{
  "dataset": "short pieces for a synthesised band: melody, chords, bass and drums",
  "win_length": 512,
  "method": "mae",
  "mask_ratio": 0.75,
  "encoder_norm_position": "sandwich",
  "encoder_head_dim": 64,
  "encoder_layer_scale_init": 0.1,
  "encoder_parallel_block": false,
  "encoder_layers": 10,
  "decoder_layers": 3,
  "optimizer": "adamw",
  "beta1": 0.9,
  "epochs": 149.4,
  "final_lr_fraction": 0.05
}
Rows from block 9 of the encoder, named by matrix and row number. Rows with one number belong to one attention dimension. Each number is 50 + 12 x the weight over the matrix's rms, rounded and kept within 0 to 99. All counts start at 0.
# q: attention query, key and value (stacked) (encoder.blocks.9.attn.qkv.weight, 960x320, the q third), inputs 240-319
# k: attention query, key and value (stacked) (encoder.blocks.9.attn.qkv.weight, 960x320, the k third), inputs 240-319
q.166:32 20 55 44 58 32 76 45 31 44 34 51 39 50 32 83 67 56 56 53 76 55 35 47 43 48 48 64 34 50 53 59 57 55 50 59 25 54 51 47 72 72 50 64 38 47 51 46 55 59 68 49 66 42 75 54 42 55 68 68 18 28 76 61 59 58 41 48 40 55 48 63 48 66 68 57 43 49 34 72
k.166:39 42 31 45 33 56 60 56 55 56 29 40 12 81 30 59 51 56 67 53 56 56 36 46 51 60 56 78 55 43 56 58 51 35 45 50 74 55 60 47 62 46 61 24 69 65 44 39 43 49 55 58 74 70 48 51 47 37 41 58 59 41 68 60 41 65 27 38 56 28 64 52 44 61 53 45 65 52 50 42
q.167:52 35 33 64 39 64 43 51 55 37 57 60 17 50 57 41 72 41 51 73 35 58 47 46 38 38 38 65 54 61 67 76 41 42 44 51 67 56 53 36 50 32 67 42 56 53 35 46 51 89 47 45 51 55 44 48 64 52 78 68 21 47 67 36 58 47 48 23 59 48 43 60 28 52 55 57 57 48 41 41
k.167:90 52 59 52 47 53 44 50 43 53 41 37 26 43 59 38 50 56 53 58 41 53 63 65 45 63 50 36 44 64 52 75 65 56 42 32 56 35 65 44 70 57 49 49 43 29 47 44 49 56 54 58 47 37 49 57 45 54 64 47 34 45 68 44 40 36 27 32 40 46 56 46 43 42 62 69 72 40 58 56
q.168:36 49 51 39 54 58 57 52 51 53 49 54 48 56 15 40 36 41 66 52 57 52 58 50 43 46 59 65 22 50 79 51 56 64 44 62 61 57 29 21 42 68 47 77 39 71 48 62 53 54 68 25 55 52 50 39 64 40 65 59 53 48 38 61 50 66 61 44 46 56 58 29 64 67 54 59 62 58 54 33
k.168:57 41 60 56 43 51 59 75 60 48 42 56 23 74 37 41 44 39 33 73 51 55 34 46 63 44 48 55 47 42 52 42 54 56 24 63 50 71 40 22 56 64 56 27 68 63 36 41 42 42 63 42 71 50 58 43 51 42 47 65 60 50 75 35 48 62 44 66 53 32 52 54 54 68 62 46 61 55 52 38
q.169:33 34 59 41 50 32 43 61 31 61 40 39 60 66 52 68 42 65 55 49 54 44 50 48 54 32 38 56 49 53 51 45 53 57 48 55 69 53 53 46 65 59 39 53 42 70 72 38 40 54 14 46 53 36 52 44 53 48 40 57 78 56 66 50 44 35 44 23 56 56 39 50 40 56 60 41 42 16 43 67
k.169:67 38 36 33 45 59 62 70 37 61 42 45 40 47 36 79 34 56 04 59 32 63 54 39 71 61 43 58 45 46 37 32 48 40 38 60 78 58 63 49 54 42 22 25 47 45 61 46 38 25 31 45 37 57 41 58 60 41 51 57 53 53 50 41 54 57 35 43 44 47 61 64 46 58 40 49 41 37 51 56
q.170:54 49 64 54 61 69 15 48 62 74 48 41 65 60 59 39 42 46 47 46 54 32 40 25 43 70 60 38 54 66 47 28 54 31 55 46 60 60 65 38 69 35 55 65 44 45 56 71 34 57 16 23 50 37 53 40 45 51 59 46 39 32 51 51 41 44 33 26 53 38 45 54 47 34 55 59 50 52 79 72
k.170:47 67 70 40 57 68 37 65 54 93 43 34 64 71 68 38 55 38 39 76 26 64 36 44 70 48 63 41 78 50 40 55 44 57 63 42 54 52 56 60 62 55 58 49 48 47 59 72 44 36 51 40 41 58 34 47 47 65 59 44 43 44 80 42 58 41 37 51 43 45 56 66 59 45 42 33 26 64 86 54
q.171:20 50 61 54 45 45 40 52 81 78 33 49 62 71 16 71 62 32 56 55 71 49 47 57 63 43 67 54 54 36 34 14 48 39 62 60 41 75 68 47 41 44 61 39 62 59 45 22 48 43 54 38 56 42 55 57 53 25 45 74 70 39 55 60 46 59 44 55 39 49 40 47 42 48 36 39 48 36 35 60
k.171:40 48 70 49 23 29 46 52 75 54 38 26 33 53 32 37 35 55 64 45 66 44 44 51 48 47 80 49 42 35 48 41 54 39 60 38 49 55 50 76 53 40 54 33 29 66 61 31 61 51 63 34 58 46 52 51 68 45 33 52 63 60 63 49 53 35 59 50 75 61 45 45 42 62 42 36 49 31 48 64
q.172:46 50 40 41 40 39 56 55 25 61 67 59 50 46 52 54 37 40 35 51 60 59 72 48 55 61 57 46 64 58 40 46 32 43 45 77 31 44 54 65 57 65 44 54 73 65 47 44 58 50 45 49 59 50 40 37 37 43 09 56 46 51 50 43 61 65 44 23 44 54 55 47 46 47 48 39 41 17 59 44
k.172:58 35 50 40 55 55 58 33 32 45 57 46 61 73 58 63 58 47 52 44 59 45 45 75 46 70 55 54 46 52 49 50 55 56 37 55 62 49 47 48 42 52 48 66 55 59 52 77 54 48 54 66 45 60 51 30 41 40 37 50 51 67 53 48 59 51 43 73 64 33 45 37 63 36 43 45 41 43 54 56
q.173:64 24 44 50 51 29 49 35 51 50 29 51 33 44 65 67 39 41 52 15 48 54 80 47 61 67 40 41 57 44 47 56 33 56 30 50 57 58 72 30 54 42 62 50 77 45 73 65 42 52 41 59 42 46 42 48 46 67 44 40 50 53 30 29 53 57 57 29 39 60 40 42 35 40 27 69 42 56 45 49
k.173:58 53 38 57 41 61 37 31 57 56 70 62 64 45 69 48 42 63 38 44 60 56 66 33 38 60 46 51 43 60 58 56 77 47 50 64 49 52 62 33 52 28 57 59 49 47 36 57 55 72 64 52 49 44 34 58 45 57 47 49 56 64 21 41 44 57 54 53 31 61 64 38 59 48 48 50 26 37 59 60
q.174:32 30 44 46 46 30 55 37 59 61 48 46 47 30 52 57 35 22 46 32 49 51 47 42 59 52 56 54 49 60 34 39 43 32 48 38 62 54 60 43 58 45 61 42 59 50 42 55 51 58 31 68 69 46 50 51 37 43 24 54 62 35 48 62 47 36 54 61 50 31 36 57 65 50 37 48 44 30 51 62
k.174:33 49 40 64 55 14 40 53 46 41 52 49 54 42 75 57 37 58 50 52 46 45 56 60 37 44 47 56 54 27 31 47 45 40 33 47 57 59 45 41 50 46 40 56 64 41 71 58 66 66 44 56 70 60 45 61 25 48 49 62 57 59 41 55 47 66 58 47 62 50 55 66 43 37 30 57 42 43 61 55
q.175:48 52 56 44 63 50 43 65 57 57 64 56 44 60 66 49 71 58 48 51 22 52 58 53 57 61 42 33 78 41 49 40 55 49 66 38 46 37 52 49 60 45 57 50 60 44 55 44 49 32 42 54 54 52 38 09 54 61 47 69 50 49 55 42 54 77 44 37 50 45 54 43 43 57 29 74 29 70 59 63
k.175:61 70 64 61 64 49 48 51 33 65 51 39 68 37 70 49 47 41 49 35 40 60 55 54 54 59 29 71 69 56 55 50 61 73 24 36 52 49 62 59 39 45 27 67 50 45 46 52 61 29 36 57 42 63 56 51 55 67 74 30 18 63 29 50 68 51 41 37 47 50 59 63 46 69 44 55 42 43 52 47
q.176:50 31 50 53 37 31 52 60 28 50 59 41 36 65 43 59 59 48 20 57 42 32 50 61 66 65 49 71 52 56 43 37 60 60 45 36 55 54 56 53 77 37 18 61 71 42 64 48 38 74 46 39 55 46 51 57 45 50 54 62 55 34 51 41 49 50 57 59 53 42 52 47 31 66 53 45 42 50 40 58
k.176:41 31 40 47 39 50 38 68 46 68 45 40 40 41 53 58 64 67 58 55 67 48 49 68 57 58 56 60 38 48 32 42 70 39 53 52 62 29 69 60 44 56 49 64 53 63 54 41 52 30 55 59 50 62 55 49 59 52 59 63 61 52 53 53 54 41 31 59 42 51 50 67 29 61 63 69 34 37 59 48
q.177:53 61 45 58 57 58 40 33 50 71 28 41 49 58 46 56 25 49 42 41 56 50 41 45 62 54 33 61 58 35 46 64 55 50 66 52 40 38 56 57 37 29 67 37 35 47 64 42 46 41 65 50 49 39 52 43 33 52 32 53 62 54 50 56 59 52 39 30 46 35 51 43 46 54 43 81 51 31 43 56
k.177:49 41 54 42 69 49 52 53 57 26 57 41 26 56 68 59 53 61 44 35 47 30 61 76 47 42 58 66 75 50 61 51 51 57 40 53 37 40 37 32 43 23 53 19 57 49 78 39 62 53 56 40 53 46 43 42 44 52 32 62 63 34 67 37 65 72 40 52 54 59 57 59 85 56 59 42 49 54 46 44
q.178:52 24 62 34 64 55 47 37 56 64 35 40 49 66 47 66 49 50 51 47 43 54 64 36 50 74 65 52 76 34 53 38 44 23 39 37 63 45 69 36 54 53 72 44 55 37 44 47 46 25 43 68 42 53 39 36 41 60 38 23 49 56 57 54 38 37 47 43 42 38 61 58 44 65 33 49 35 44 36 45
k.178:42 38 53 36 49 36 57 52 34 55 51 63 43 49 46 56 44 39 63 63 66 50 35 78 44 50 49 40 56 38 50 35 47 32 62 42 64 42 48 64 49 39 47 38 48 56 34 62 39 38 54 58 47 34 41 31 40 55 56 53 47 53 57 58 45 65 60 68 29 54 58 73 53 53 49 35 32 48 62 61
q.179:62 50 35 57 52 64 49 48 42 28 40 52 54 44 49 65 58 36 44 52 61 49 51 44 42 57 45 46 51 57 56 61 58 53 27 49 46 51 36 33 43 56 50 66 78 42 40 35 49 53 52 41 51 52 36 50 40 38 63 44 55 67 39 48 52 53 53 59 48 48 50 43 56 41 43 51 46 60 56 51
k.179:62 33 50 57 54 55 53 33 49 66 65 52 48 43 52 62 52 22 50 63 31 64 38 23 38 56 62 49 45 57 42 66 44 62 50 70 50 42 50 20 49 69 59 49 74 52 24 48 64 61 48 48 59 46 58 41 65 52 54 42 48 44 44 47 37 54 58 62 41 46 54 51 67 43 62 53 53 51 34 59
q.180:68 61 70 53 43 30 62 50 62 62 43 76 64 58 37 58 51 37 63 46 44 30 53 32 48 60 54 33 46 41 63 41 51 45 56 41 38 56 40 46 52 66 55 37 70 54 53 41 49 59 51 54 60 53 57 52 72 59 79 47 58 49 47 53 47 50 56 49 47 44 48 31 75 39 35 44 53 59 52 28
k.180:48 47 54 57 40 56 37 65 30 56 46 49 73 65 41 56 48 46 47 68 53 41 44 23 39 60 64 52 45 52 46 55 62 69 39 54 45 43 44 43 75 69 50 62 36 59 58 54 58 30 48 40 51 53 43 59 63 26 65 41 42 49 56 57 50 50 63 70 41 44 48 29 53 18 52 52 64 52 52 29
q.181:45 51 51 57 32 49 69 36 69 42 53 53 35 36 63 52 39 39 53 57 35 43 57 39 53 60 42 44 53 57 30 41 37 49 48 39 64 49 50 39 38 33 53 28 59 44 56 65 43 73 86 63 35 66 41 61 42 52 41 51 58 49 50 24 53 67 51 58 40 50 63 59 65 39 54 41 59 41 33 43
k.181:19 52 28 71 47 24 59 42 34 39 65 70 50 28 62 58 31 39 42 60 58 49 64 38 38 50 40 46 27 67 29 65 49 47 33 46 46 53 56 33 41 58 42 37 44 64 55 54 44 69 75 34 52 57 45 44 39 56 48 41 38 52 53 49 59 45 42 42 49 38 49 52 70 46 56 53 51 66 44 58
q.182:53 63 45 69 60 67 58 49 46 42 64 48 61 43 62 14 46 68 43 40 34 81 62 54 56 61 24 49 78 40 63 55 34 61 55 61 39 54 53 59 55 53 54 66 45 46 46 66 62 52 55 46 66 32 33 37 54 39 40 31 45 62 52 54 47 56 48 40 46 45 46 41 48 55 60 83 55 30 64 42
k.182:75 37 58 44 52 65 49 34 33 53 53 56 61 35 53 30 57 80 29 48 50 60 67 25 61 61 32 45 54 55 50 67 49 62 43 57 46 62 61 29 45 30 26 50 78 48 11 70 60 33 62 49 44 46 46 31 28 45 49 61 26 59 48 41 62 48 46 57 51 39 51 67 47 68 86 47 46 42 54 58
q.183:38 54 39 36 55 55 48 23 41 41 57 50 31 40 61 45 50 33 42 48 43 60 52 47 39 52 34 73 50 60 44 53 43 43 39 41 78 62 63 34 68 44 59 58 50 39 49 48 49 63 41 59 39 56 47 57 44 55 34 54 26 31 51 50 39 64 47 44 53 54 42 45 41 54 65 69 53 41 56 59
k.183:62 40 27 42 37 49 66 40 61 52 51 46 29 67 51 47 35 60 38 47 32 41 32 48 71 60 34 48 68 51 49 39 44 37 40 56 71 37 42 24 56 37 49 50 45 28 51 45 52 62 45 49 67 43 44 43 27 45 61 48 34 27 53 53 46 26 55 45 46 57 54 50 47 60 26 56 41 39 63 48
q.184:65 42 57 55 49 57 50 51 28 49 54 56 70 37 48 31 60 53 43 39 67 61 62 24 54 49 38 37 25 61 53 39 53 56 47 37 47 63 53 66 55 52 45 50 51 49 33 47 29 40 64 44 53 56 52 56 54 61 70 30 65 66 38 40 53 69 51 36 45 73 33 51 35 40 54 51 43 57 58 33
k.184:72 48 67 48 33 67 56 27 35 58 49 43 56 48 61 44 54 56 51 39 57 60 55 56 41 70 69 72 60 56 76 75 47 55 41 60 42 61 43 24 51 48 49 82 65 60 19 56 62 37 50 41 48 66 58 51 33 66 46 50 20 59 36 60 60 55 50 60 77 45 17 38 33 65 61 30 62 61 61 48
q.185:51 70 66 47 63 70 71 58 47 71 52 34 62 50 52 53 64 71 49 54 51 72 50 57 64 43 64 31 63 30 49 55 50 63 66 60 45 54 47 58 63 71 58 54 35 48 27 32 51 29 27 63 50 51 55 46 72 36 46 42 50 58 63 41 40 52 66 45 59 48 87 64 38 57 76 40 36 49 61 51
k.185:62 64 54 53 61 60 32 57 40 70 53 46 84 67 43 47 35 30 44 56 33 57 50 44 54 51 48 29 36 62 58 60 49 66 48 53 24 47 59 44 36 44 48 73 55 43 44 45 43 48 47 58 54 57 69 45 72 45 67 35 47 47 48 58 49 55 62 60 53 54 46 41 37 55 26 54 47 48 39 39
q.186:73 23 65 43 65 61 53 71 47 24 65 43 34 75 50 61 38 49 56 77 63 61 42 57 64 60 52 67 50 39 55 51 45 36 19 39 49 56 39 42 66 47 60 47 39 52 70 39 56 59 70 30 47 53 42 50 63 69 46 64 43 46 58 62 28 47 41 25 51 31 47 39 50 49 50 42 53 77 47 60
k.186:44 38 61 33 40 78 47 44 54 63 29 43 28 45 17 34 47 48 53 70 57 49 53 42 46 56 44 56 57 65 62 49 51 58 38 45 40 31 71 58 63 51 38 57 51 63 20 37 47 52 49 56 50 41 64 38 65 64 39 56 60 43 63 63 53 54 66 33 54 44 37 58 35 59 49 43 45 58 50 70
q.187:29 47 71 51 48 45 51 50 57 63 44 42 48 44 57 56 72 51 47 51 52 36 28 57 62 37 46 54 36 48 33 35 52 62 59 57 53 64 62 50 48 24 43 53 55 72 57 40 33 46 53 45 50 43 65 66 55 50 49 45 65 52 50 56 66 49 58 52 35 59 40 48 46 65 49 33 40 29 38 32
k.187:68 49 44 62 53 52 47 38 63 30 13 37 53 30 49 51 58 46 34 37 61 42 62 38 56 36 58 46 46 51 52 55 43 59 58 40 79 52 47 68 44 32 46 35 48 55 70 44 39 42 41 35 38 53 40 78 55 49 49 43 76 59 43 38 73 30 26 45 48 63 59 26 63 60 43 54 41 39 56 48
q.188:40 52 66 38 56 49 71 41 55 20 57 60 40 34 35 31 48 51 59 58 66 32 49 54 66 32 38 34 43 60 60 49 53 69 63 52 54 52 54 83 20 28 61 51 47 53 43 52 40 46 52 53 54 74 48 51 32 52 53 47 40 61 45 58 47 42 76 52 54 32 62 59 45 60 72 31 76 50 37 46
k.188:37 58 53 53 45 57 69 52 56 50 46 52 37 38 44 41 34 49 70 48 49 55 44 48 38 38 46 52 32 51 66 60 52 52 53 47 68 40 47 53 53 49 51 39 57 25 60 44 40 65 54 58 40 55 38 32 23 45 46 39 51 62 61 59 45 29 50 43 46 52 59 40 51 67 25 55 62 64 83 58
q.189:43 48 63 64 37 66 50 16 51 48 57 62 49 40 60 33 51 46 44 48 44 32 55 35 59 39 50 38 58 46 49 57 35 32 49 54 30 78 50 22 65 45 62 53 69 13 41 75 43 64 47 47 69 41 46 44 44 54 72 45 14 54 44 46 52 65 42 43 49 54 33 58 40 36 57 59 53 30 45 74
k.189:46 30 58 69 52 64 47 21 57 69 48 45 59 49 71 53 62 39 40 45 41 41 61 29 43 60 54 40 72 65 45 66 64 40 33 45 35 58 55 48 67 38 60 44 55 35 40 56 45 64 60 44 69 63 59 64 45 56 63 49 29 62 59 44 57 41 46 65 41 56 36 42 57 12 57 55 45 27 41 34
q.190:44 58 46 45 59 33 51 45 57 44 56 63 40 54 74 63 53 57 36 44 55 51 27 54 60 54 50 55 53 59 34 54 58 46 55 40 78 49 45 50 53 42 40 36 26 46 65 69 50 40 51 61 37 50 44 44 53 49 64 43 52 49 29 30 45 37 54 53 49 50 68 57 69 52 46 47 38 49 53 47
k.190:49 50 47 39 49 49 55 66 65 53 54 62 49 50 47 61 53 54 63 65 48 67 64 62 34 40 63 32 43 66 57 39 49 38 47 45 65 38 45 78 33 55 32 40 37 88 85 34 45 49 54 50 45 83 38 51 61 29 48 37 60 44 54 59 35 63 56 59 34 39 76 46 61 52 45 34 43 67 64 32
q.191:35 56 53 48 69 70 56 48 54 57 42 53 46 46 46 38 75 54 47 34 29 41 22 56 54 34 51 65 66 67 58 63 56 73 47 46 60 42 50 45 39 59 52 52 54 44 23 33 54 59 58 66 63 59 48 69 49 59 76 42 36 43 61 48 52 35 28 26 62 56 49 53 18 48 54 58 39 48 30 60
k.191:38 55 40 62 42 41 39 51 40 51 40 56 50 29 47 71 35 32 76 43 48 57 53 42 43 48 55 60 39 62 50 42 70 44 50 85 41 50 34 41 47 44 67 49 49 41 63 65 52 33 39 45 56 41 44 53 65 60 48 84 63 58 55 63 37 27 42 27 67 53 47 39 37 21 29 57 46 74 38 38
q.192:51 55 65 42 47 35 47 47 53 40 28 40 49 52 53 43 63 48 44 33 54 49 64 71 52 42 39 55 47 45 23 46 42 48 36 56 36 71 50 39 47 76 61 37 50 47 61 54 58 56 55 64 43 49 49 34 48 58 58 55 62 54 35 53 51 54 53 44 38 51 50 38 43 60 45 44 69 56 67 40
k.192:54 48 50 51 60 42 69 50 46 43 63 57 72 46 57 44 53 32 47 68 55 59 50 57 50 43 46 51 44 48 32 39 30 52 48 54 65 22 61 42 51 53 55 44 63 56 58 45 52 55 48 48 17 57 52 53 45 44 57 47 62 45 67 49 53 39 60 68 48 60 75 60 45 46 55 48 38 45 51 44
q.193:37 44 34 56 58 49 32 53 26 56 65 50 48 17 38 49 58 40 35 74 57 73 42 33 51 27 60 65 66 40 30 58 55 50 22 63 52 69 55 34 57 57 46 59 41 32 60 65 49 59 51 69 60 59 45 45 55 45 59 60 50 55 63 42 57 69 43 43 58 37 46 30 59 24 44 47 48 33 55 43
k.193:43 21 49 48 53 43 60 49 38 67 60 28 42 52 47 70 75 67 56 43 70 23 26 62 52 38 42 58 50 26 31 49 31 45 19 58 74 54 52 52 50 47 62 58 79 24 64 46 11 62 59 61 51 52 60 54 44 63 72 68 40 48 42 66 58 57 42 31 25 68 54 60 53 65 53 59 36 52 56 31
q.194:63 47 39 34 60 49 73 31 57 72 50 55 21 57 80 53 54 46 52 56 74 45 70 28 49 78 63 44 54 60 63 60 41 51 70 45 82 47 64 49 67 53 45 39 33 50 27 38 46 40 59 44 59 61 68 37 42 36 28 45 41 50 61 53 49 62 44 54 63 48 41 35 52 48 59 44 40 62 49 43
k.194:67 45 53 50 42 51 42 82 46 46 41 52 53 58 49 33 25 53 75 60 64 63 53 38 49 54 38 44 29 42 48 46 54 42 45 86 15 59 51 40 47 52 46 42 50 52 49 46 44 64 44 52 54 56 49 30 46 32 43 65 45 54 80 41 68 74 48 43 43 50 38 64 52 14 51 46 37 54 56 39
q.195:53 62 52 55 38 49 21 24 38 44 71 51 52 43 57 60 45 61 46 66 59 51 60 56 47 32 50 49 46 48 39 31 59 39 69 43 89 67 39 40 57 71 63 26 49 57 51 39 46 60 32 53 30 67 52 52 42 52 52 69 47 51 46 47 41 65 44 64 39 61 50 41 51 70 20 62 37 64 50 60
k.195:53 41 61 61 54 27 51 62 69 44 22 38 54 44 60 45 24 44 54 56 24 35 54 30 40 38 39 56 32 47 27 46 58 56 61 59 80 34 50 51 59 43 60 39 65 27 63 51 29 42 55 35 46 49 53 60 45 52 34 39 39 51 44 27 61 33 55 57 32 49 44 64 70 40 49 48 64 18 66 25
q.196:41 34 55 53 68 63 48 77 50 43 51 51 54 63 51 65 34 41 60 84 33 36 44 45 64 72 48 54 39 76 48 64 54 40 36 48 61 31 33 40 76 41 58 59 66 54 48 70 55 30 59 63 53 50 36 43 39 57 52 44 54 47 70 41 32 64 51 53 30 31 46 48 59 35 28 37 49 47 32 38
k.196:30 41 38 62 21 51 50 59 65 49 72 36 49 43 41 48 41 41 72 62 55 54 69 56 40 28 66 61 36 37 64 42 23 31 47 68 54 51 55 50 62 50 71 64 52 58 64 49 69 57 75 39 56 50 38 52 43 33 36 64 46 52 34 32 37 50 38 53 65 57 55 51 63 30 61 45 56 61 51 35
q.197:66 53 53 39 74 56 52 58 41 48 42 42 36 35 42 49 43 50 36 67 46 83 38 60 38 40 65 35 49 41 47 38 37 53 54 38 49 32 36 63 46 56 58 26 43 36 66 53 36 55 42 54 60 56 72 56 40 43 53 59 42 35 56 68 65 57 43 46 44 42 49 65 65 41 56 44 54 48 48 51
k.197:31 35 40 52 54 59 51 67 51 48 65 47 46 63 49 41 61 56 67 48 43 30 20 57 36 69 52 51 42 60 71 69 84 61 60 43 62 63 60 46 67 63 49 51 43 37 23 66 59 48 44 34 57 56 54 50 31 47 50 25 61 37 33 40 60 28 55 50 36 50 51 64 59 30 70 58 66 32 47 42
q.198:65 54 27 60 30 28 42 56 73 55 28 52 40 36 20 39 26 60 50 54 83 35 54 42 39 58 54 61 41 50 51 43 59 44 53 53 62 54 52 45 49 35 55 26 46 63 69 32 59 64 68 50 48 49 50 59 28 56 35 55 61 45 63 48 72 35 43 47 49 70 45 49 45 42 51 43 60 26 43 50
k.198:34 50 55 69 24 33 53 44 73 42 48 70 31 64 26 46 42 44 62 39 75 30 45 48 30 39 60 74 29 62 44 48 50 56 60 53 52 58 31 40 55 53 57 50 48 60 60 50 66 55 51 56 56 66 68 68 46 17 44 63 78 38 50 65 50 55 38 76 49 60 52 51 56 37 75 52 61 27 20 44
q.199:31 45 44 31 68 23 73 61 53 49 52 49 57 57 31 53 42 42 33 46 39 57 53 68 54 35 53 41 66 49 20 38 50 50 47 22 62 54 46 32 53 50 38 36 77 49 44 47 21 52 48 63 57 61 35 59 55 58 56 70 73 45 31 44 48 37 42 39 41 40 63 53 80 46 60 49 24 51 23 38
k.199:44 33 25 64 43 46 27 35 60 59 40 27 47 51 59 51 27 42 74 62 46 50 37 42 37 59 66 36 52 47 44 38 48 32 65 44 57 55 46 56 51 56 53 30 46 54 30 32 58 52 43 46 41 40 39 65 17 39 38 50 59 53 57 45 43 68 37 56 41 38 60 47 62 34 45 22 42 58 54 42
q.200:76 44 51 55 44 72 51 48 42 33 66 76 55 59 59 38 40 71 43 60 57 36 69 42 47 68 54 46 52 64 61 71 55 55 57 47 61 48 51 45 59 67 45 69 50 48 50 54 55 61 47 12 49 58 50 53 54 65 38 42 34 75 46 35 51 48 54 56 58 57 18 43 44 50 47 43 56 58 43 69
k.200:59 34 55 60 44 46 55 54 33 40 44 43 45 41 53 31 43 69 51 47 73 48 75 32 56 41 53 52 45 56 68 61 56 68 54 68 22 53 45 42 42 15 58 64 65 50 63 47 44 34 45 53 40 65 32 56 56 51 35 34 19 49 27 45 57 46 67 44 42 49 39 56 47 51 62 50 73 49 44 27
q.201:35 54 40 61 56 27 66 35 63 38 53 36 69 27 55 44 43 49 38 55 53 58 55 57 43 47 42 38 58 62 35 53 47 53 53 55 44 57 43 45 48 40 53 39 40 42 79 48 60 39 57 57 49 18 58 57 59 30 59 70 62 56 42 37 46 47 30 39 63 43 49 45 55 32 64 27 28 53 50 56
k.201:21 52 61 47 40 23 61 35 34 36 52 58 41 47 39 41 55 36 37 57 57 28 36 54 53 26 57 67 31 53 42 59 57 56 53 52 49 49 41 51 60 57 50 37 64 51 39 46 27 65 43 53 56 56 18 42 51 52 75 54 50 48 56 48 46 46 62 51 44 62 41 46 48 69 42 40 49 36 53 65
q.202:39 56 79 57 53 41 36 64 50 57 42 49 59 56 51 54 51 41 59 52 34 46 37 54 60 64 53 27 64 36 65 59 54 54 52 41 68 45 37 50 36 71 29 61 57 42 68 27 30 33 09 66 27 63 47 60 61 66 50 48 60 57 40 55 43 28 59 43 42 28 69 56 43 49 51 47 61 51 40 69
k.202:53 51 58 51 66 77 56 44 41 44 36 50 51 35 62 45 60 62 62 57 31 51 43 59 68 40 40 47 50 70 54 49 67 54 62 65 43 43 59 45 65 70 56 43 64 44 50 61 49 46 34 35 45 28 47 73 38 52 44 26 38 33 58 71 59 64 62 41 70 27 62 37 56 52 61 42 75 39 64 29
q.203:47 57 49 48 73 52 39 41 52 56 37 39 59 62 40 64 61 60 59 66 59 42 61 71 46 27 60 40 43 39 55 38 65 51 54 56 49 53 48 33 59 71 59 66 57 49 43 40 63 51 51 53 60 43 52 58 49 46 38 45 59 60 61 47 59 73 50 59 57 52 52 53 49 85 25 53 39 37 48 53
k.203:54 76 49 70 40 67 46 59 49 60 50 40 43 74 51 51 43 51 49 63 58 52 36 28 43 49 36 46 20 78 70 49 59 58 77 39 52 46 27 53 54 43 59 67 48 63 37 52 38 39 49 30 66 59 44 63 65 30 56 41 53 47 60 73 49 37 48 59 46 46 38 56 50 11 43 41 63 48 35 42
q.204:41 64 38 63 58 23 27 24 48 56 56 56 58 67 35 55 48 68 60 72 67 34 41 40 45 63 38 58 20 53 61 53 69 49 54 52 25 45 19 26 48 58 52 55 59 54 48 60 45 44 41 41 69 48 46 39 59 48 65 49 32 38 46 42 25 66 54 67 54 56 57 47 72 30 47 49 70 58 42 42
k.204:45 84 75 63 59 47 72 40 39 42 26 68 64 51 59 53 64 19 48 55 39 51 43 51 44 57 42 49 41 68 59 53 66 72 48 48 70 24 59 62 35 48 64 48 48 56 55 42 37 77 42 40 48 41 68 73 69 57 73 21 29 52 39 72 31 35 52 57 42 59 35 41 67 36 43 45 56 65 64 21
q.205:60 70 58 52 43 34 33 65 65 45 54 43 54 49 35 67 33 58 38 56 52 47 67 44 39 30 75 48 48 46 44 30 65 53 36 51 57 44 22 62 35 50 42 47 18 73 55 64 35 55 47 49 33 53 45 67 67 58 57 61 79 52 27 53 61 29 52 74 34 62 54 45 35 84 50 45 41 51 53 32
k.205:59 59 51 55 35 50 40 55 34 45 42 47 72 54 50 59 58 31 71 39 40 52 57 55 51 41 52 24 51 53 57 24 83 56 76 55 39 38 42 70 34 57 34 66 25 53 66 38 64 37 56 32 41 53 55 68 49 38 52 52 68 62 37 57 58 42 51 49 68 57 56 37 50 41 44 53 48 41 58 12
q.206:50 46 42 40 71 49 65 58 56 32 61 32 60 63 47 69 70 60 46 63 48 72 59 49 61 34 51 38 59 38 53 39 36 45 56 61 51 56 57 55 48 24 52 39 48 53 84 63 68 47 69 53 29 72 52 51 54 59 32 40 49 50 45 31 64 55 51 42 45 51 54 66 58 61 44 43 32 51 71 54
k.206:28 43 42 49 45 42 34 55 47 59 62 31 46 62 43 50 42 63 40 38 66 62 62 58 57 83 76 42 72 33 61 32 55 45 52 59 49 54 55 46 54 38 54 43 42 56 61 67 53 30 32 52 51 62 49 40 55 66 42 44 36 19 47 43 61 58 34 45 43 45 39 61 36 58 45 50 54 57 53 69
q.207:50 28 66 51 53 59 60 52 46 37 67 50 40 57 52 54 83 38 69 45 62 26 46 44 27 57 55 59 42 38 44 37 61 54 50 56 45 73 53 39 43 66 52 51 46 60 62 32 58 21 46 57 52 39 46 63 40 40 42 50 54 39 42 60 55 38 69 56 43 58 44 49 51 47 47 60 47 68 71 58
k.207:39 56 61 42 47 77 32 75 61 59 60 53 41 33 60 33 71 61 41 48 53 49 47 43 47 55 54 41 40 32 38 49 47 55 80 24 44 57 66 72 46 43 38 56 37 32 53 47 60 38 62 62 48 37 49 54 50 39 63 45 34 61 63 37 50 59 64 60 34 36 37 48 52 71 58 39 54 60 36 52